{"encoder_activation": "gelu", "encoder_fused_qkv": true, "encoder_width": 320, "encoder_positions": "conv", "decoder_widths": [32, 64, 128], "decoder_blocks_per_level": 2, "decoder_attention": false, "learning_rate": 0.0013, "beta2": 0.999, "warmup_steps": 1280}
Rows from block 9 of the encoder of a small image VQ-VAE, named by matrix and row number. Rows with one number belong to one neuron. Each number is 128 + 24 x the weight over its row's rms, rounded and kept within 0 to 255. All counts start at 0. Numbers have three digits each.
After each neuron's rows are labels from the 100 images, of 14976, where the neuron reaches its highest value: "responds to" is what is common among them. Only what is clearly more common there than usual is listed. The data: drawn human figures in many poses.
# fc1: MLP up (encoder.blocks.9.mlp.fc1.weight, 1280x320), inputs 240-319
# fc2: MLP down (encoder.blocks.9.mlp.fc2.weight, 320x1280, transposed), outputs 240-319

fc1.326:095124145137112122116162136159160082195142152166139146161147142157125094127095160121121130149112151116148114085162108167134113086125108102125091175137128103153112129090111117121151147135112136156117146101123128105132177159147119091119099073
fc2.326:133133180137110108093171114156092128109119149087137105119115112095131151085120114128179117138125100153129112164132107120150172102146134130103089109151117158120155164136180172115127092110125089114163116156192118110136104106103120156121129172
responds to: black trousers

fc1.635:157155158127139108159106148093155116084100141155119105145113147146114110098120127135111127129097148159110122115158137126122115153118072113163155105119112121113181102177145121166160109137141150106132127112126103098106140118117140122119063111
fc2.635:070126166131139125126147129108172171139124117108125117123148124150165133120102128151144124121140156152148080155101130152138126139122106132178147136108150130115062140108157153089096138114133076163091108113126103130118161112133151178122150128
responds to: blue top

fc1.249:132131172128121133094111122143126149172118120109112115153133118146140146140109129120163140147102135164158113126162136159155119086101124087097158208151121107137097162132092132112127135120122117161160134124113125170145129136120138124118173139
fc2.249:152090162139083127116126143132123090128152131106141154129129162092129130129123116125191126127168085103121149130157124104149139138146152127108118097108136143085182133138093139152161144126123125096125106142140125154099102096116124126097083165
responds to: black trousers

fc1.136:095126133115167132107079136098138151135105127135116088174169176134092140106168127134132143071135124104150145129110097149127090134114174120161161091127128104126108187133104179094139098097141122136140115121144096116119178161123120136101138123
fc2.136:102165157096144133135112132103151140154134099135097103111117139171140124114089145102103127105102138128136149084143150139137102126109165104112114125102119112117146153127159103109139096143121146125164160066111126149117155118130121120113152100
responds to: pink top

fc1.137:111183119138157153149093153123133120090097105112107125161108180172126123107118092149106138101114172094133151112139127168118151109103061134165195105142128156136114156159134112163142128131134095124118156129128131164134175123102127112111066090
fc2.137:140122075129113158109171123159109103124123160147125163091171115083157133132108106134103111127110120128115159136134139106128180131128152142108139120138154141101110130087102114110155101128157135116108138122076125077136130159165132141167116106
responds to: pink top

fc1.220:118121127092144120096105111106151099085105101122115146126154174110113118138146116136129098185161086105143078145112120095149087132130167129119113116137112099099138151139162151133139071170114121152154107125121117138108131104219118092133163130
fc2.220:099160084116141132146131146118107129150148121130140162111128109140123107098119126097099140152069158123150128140121148162083183097127129130143085129117112147165138129097158145086118155157145119138146130130127081151123162095104134158098106094
responds to: white top

fc1.529:149125174101107160137123116127198136125138104162153114161161117140123137105131141130127119107114138162161148156141153150140112129107140121135111139165139121143105139129152134099134085141087155146127149121108082102142171106149123111106142095
fc2.529:140165189119144131130118131137104133147134136141124103146093105094136127132116153127150097169141103121131146135135163112148168145190163122093139139147119167083164143134104153102187161133098102128141066157138137115107105127112158150149145113
responds to: red top

fc1.733:136172133123105135144130141132096168126120073112125121121134131117077145138135134120148098139111174141139122127124153172115068136090120098113099107149143133149121085096153112093150128133157128096168120135106143119123112119143137122081128109
fc2.733:135125174141165168098144126155170118143170168132160117166154127147107112113121112125068133136121108134102146121131117127091156093134119177154107142130144141167119124153171118159143110099137113158153160142159107161130135092138106109143172169
responds to: white top

fc1.414:115148178110098092126101115146161148138104113145134081130138136145147156134095099149175125123130148123116144128099133142139084110094135101143143108103158122133120095116103132083121141132144167138164117128126143128119166105135124132144136139
fc2.414:093136126133162145108113140134094125124141121108136133131118091084122119140124122076062166115069118140129121143120100141112174134092152160147101142156126126134155131146194109144088102123131135105112171125146099113139109115083123124111120088
responds to: yellow top; yellow trousers

fc1.73:125116174149111132086176113141177106154126105107151119154121170090103146089086146144112150126127142161123111083126140169164120118084161126135143107153115085167173122162098088155143159105103138144128099141099094095138150158149144123126167109
fc2.73:140119130133148121122153108071127107128113117103130123134085105172107157118133138116161097133143111095162112171136107092095104116142161127128141122121134129097079128118097170098136150119143100120123102135106102128118157174094151152110122158
responds to: blue top; blue trousers

fc1.402:085126103121146115125117149132126153088112112151138152135115123144162106142130085124132147145136082140150140120116126112127104127134148101098082130115125114104170136118196149125085096129145153100107131145126094095108161095113158122117142099
fc2.402:154096121141137104129127104135167119137171134151115142115156125093139149112148174105123151119105197139139135154122155116150143139148128140112103156118131152106092149159110132159200126124121145104118109139116199146127096138150110164125074125
responds to: yellow top; yellow trousers

fc1.561:098095160142130135151063183106119146141088127132131116147145110153158123110122161115120085135129120138135117140097122125130121129105151186144173164148117130169110179147133137125122152102148129144087104106117137164137127165126131138143110104
fc2.561:136150033101134126113194120163124122122144118161120123101123097114123140133181090122126156083131102096110117114148108093119140148125107094130126153149124105153100097079084110102095139144148131110131154124107098129138128130129121098127173112
responds to: pink top

fc1.141:116141119144141141135098135116110117156151105093131142119124143135131124126129146101106152137126148111105148115129145179093120140099127118120121096149142125137183083105142105108150127156110158107175174130086132147149128150154125127093124144
fc2.141:175123149120135120092140113152141119058157140135140125160103112137176131135088165147097111120079134135094122178145117075133166081167128122144138142135103147082117151163187138124101107084145115106096149144150114155123102126120114167121124161
responds to: teal trousers

fc1.614:113148157130146120152101164092132116122070121101134121113105152162114119122105121155134131114123162142101149087137113146148068110092087125121202098123147104106141106159130114132145092156127157150141091140115140084146123117135128102091093151
fc2.614:145104127106136127081101112138120115107105152149128160141168113078115142129164123135092112152129114158143114173082134106134144178146124189172149145117156139128144143129149141145108116110128124105091134100136079137123105143114115151147106102
responds to: teal trousers

fc1.247:130161202081127148115139136105144127115070125132142095152113169113131154130098140152098110131108125150121126087146110179149130129098056135121108152132124141119112159186102129132125124157144141155113141110155122126145150157095139100106109129
fc2.247:171093059159151153141116141156124125146101148090116121144135127093153127159190099144134106133146165104113140135153130123077150134145146123120155143118116122159153136105154139133170150130131127086126140135117132106118163119113093163131143111
responds to: red top; red trousers

fc1.450:093139104130132138111131166116160111144133130143156106137149126132107139134154141106155147103112129088133076121086092136165158109098118093152161134127124117119090167133113152143125134105124119130112141119144098097129106151122145136093105128
fc2.450:135122141108139105130156166144105106174114148135128163116140124116148139139160145117149155094129130108125146115139077141083150076126130119144132130171098127163085125103110138104112150126102087166146135077160136093140099135133106131126187157
responds to: black trousers

fc1.327:136125087117098133136122142133130080136170091173138111138122136142157133103138122129118138130085121115108115070139104123124106129101129094120152117119134128111145123135087129136131101159145149133163158133114080169153113141132104151088081092
fc2.327:117129248109103140108138134124101133173122137124144166136096126115116125111083130111138117100119190114115119163138142130130141133146142118151132124145130123126146135155154143104139138112125141137119080140135109122109144125133148200142112144
responds to: red top

fc1.236:042129116137161158117078112098135181125085129120134080167191148151131158114159122154166156144141148121170112144154098137118086164130129167142118150124110149155110101144153155106089132108137102138129124154129145120126163104135129163142146147
fc2.236:139123141124121111158103190122128107132131125109132155130102158127132126130110138101069127089067173093086156106121127146118137103129108104155183101143141138084135122171151122177182149131115130107161146114128128128123121142111127112104069128
responds to: red top

fc1.388:104151118108160143155090132102126135117091130144108116136135119135125148109144147154147107105128090149125168119187096114134081164132189116134125157111092109161132101106142134146146096090131153116172171132129174068129129184120123127109154145
fc2.388:136125106126111145122092144146116155135095100154131078111113170168126131130127086128096097099136140154131155101174137129156105162138154109141191127123114147170191151119112115165141135142122146118152175092118127138149151099144117114143084064
responds to: black trousers; black top

fc1.454:131137125118124134113089155161128089154150085163139168174128135153139155143133149117118194109053163150189115103178135142164131127125162128109106134108154113126134129132091129089148074127138132116110127154112092134126134146121154131111152155
fc2.454:140164173141142120117130131125140142167187154139134101164079116135124137111122113140200105132124113106145113158133126120129134112155127129100087119109111153161155160157137154146132142148126098132173092106125129130140125095135131108117116109
responds to: black trousers; black top

fc1.580:092127061132167145121161110127137122105116124126081110140121117147090149111127124129145143106147155099166137132088109134122099140128174133107133170127141097100091120159125158078128122122150132172141129159100088119144152145122142107079157146
fc2.580:109139150146132116136155154097179138165135123121100144109139149144144098109080180140146131145123157143127087132126129132144128086108131117158137154113146128149070168101134114126164112128122076156130118114138170143109123130136160173144146155
responds to: blue top; blue trousers

fc1.350:106132153159128159135103128132149115118128128114148111116137123131109135118110177134101087087099154116159152119124096142130150098123104107149160122142101118130104121142098132137170098132101105148163106126168120175142094168145126135094088137
fc2.350:109105182140131125117154145139109172155102173131117136128133120132159127116097099110170140137149111129120126153153123151125135130173146132128114118132110189105145135111148127135087160104145116110094129133166094088130175105146131142160134143
responds to: black trousers

fc1.209:125140156124117125126101139137130137172108126107135115176177132132121145135118128131147117158146118127124111122073145162132128124102050150142180173122132106136176118138140138155092120098140157143121090131123128159140132137122155120128110106
fc2.209:129145062105137168137166126133134102126131116101130138110143106149171140117127107131106126063079141087113142097153127124084165143136126107139172142155110089144074126099129130099111120138148082131107126119097103126123107126153130133092161151
responds to: pink top

fc1.510:096183128137146166171150147125163108163124107116112129104130110149171113119099118089122116135080167144151156066103115116142104132110171094116115140137100088159124112138124118141129124161140151094134142065129149113114154094138154120118136130
fc2.510:151086093136140107070098106124078152102134118114125122145152118169112152115213104152138119124131069127140092158138104131136121158125147140126114184114127122161162149125133152131128105128111120126148132163152105115131117166120124148146123070
responds to: white top

fc1.152:133148135127148171163091131154068117146083116083144129071094128155122161141106111158114088156126077174137173156071135135111165122122154123144142136138117122139175118099127093158109116093138139124136147083138148134132122139125125102136154109
fc2.152:125165106155095090143183120131170163118125138158144139086122074104115111094080148135099135105096211107118118118138157129138140090115102118143144076094112134093091118147144128144161117131106120127130126164140112092139156111177153157131119097
responds to: white top

fc1.35:126114155105100121073146129142175079192136114142146125166120106112097138107111140099124131115107136133138094148172148134185163147112143132119126094108139126138125158127059114123115126130112114117109149112118116106125159179112145116138113125
fc2.35:152120168131140141116114124123133100120104177134118098175119120118123127142117121131159129134131139151143103166140118103107116139129113111118134128147137131131068120112043186144123143125161127120131072123121133057120099123098125130125135169
responds to: blue top; blue trousers

fc1.97:101120108108132104122154131148110070145135152130145125138147129130136153144152081123128120116092123123109127151125145104130156166144099117147137139146132128169145151093172124156099119112129150124119141148149158058151114133097134114115107145
fc2.97:171156121154126105163097185124144135117123136133113101108084130135122130139110124132108161100156094141112122128125074137124168084113176124107088142123118070151070133149166121121146122131102084061160151094166096138112143093119157157132140102
responds to: white top; white trousers

fc1.48:112125116125177145124096153095135156111111134135120116155140161171126165120142119121123157114141149133125151127036105167114132126122100156171114140146106155134122124181144130092108166069132101159141116128147120188104177154096132102112125109
fc2.48:158104098138122156120133128153125115137106128152110127089140100127123156112135123134116091117099139127118127102179123127131142151119157136115119125095147107166165132110102149156162128139126114114104127132054123087145120138142182146150112123
responds to: pink top

fc1.564:139159148067152128122140135131157134135131078138111133098061150142143121133065162106111111125101135152130155062102128133166161100111104117107169139163123101126093131134134097152140158114136145156168131115135093130123133139112122103130136102
fc2.564:086110066160133175097110090130116158085125139128130135142158104133150120127194079132152128148168104142154101134095122133125124196147129130115134148122155165158145138106129147119094108133106121113114151177091113124126140115157128145148118120
responds to: yellow top; yellow trousers

fc1.522:098174130119120178092123082152125140148106092127146108109154148163067158156110096169120090134098128182137126109156117139149109104107128131130121146162090068152117113133104129112157137155144130114171117120073180152138129114133132136129105132
fc2.522:177118111149122122147142143118152085107152141114107119125127084136142100125100111141130103112137160112104089144152133100108139151136091162188164115101119128124082094142130143153150155116104081137096113127134096171116123113100143147119110155
responds to: white top

fc1.363:108148137110147128136147124092162101129100114131148110140169119095121151147107174157104138136125135116096131122131086132139106102132132126142123159117113132113107148178129154142131093096156125129085150113158132070116128138143124110124099103
fc2.363:174106103157119140127137071155105104151153116121133151132135117115150101126175106128131090144128203135138122124153131146129138148096147114086100096137142175194123132099079127127165157149106161083177118147107159084133135143120149154156110090
responds to: red top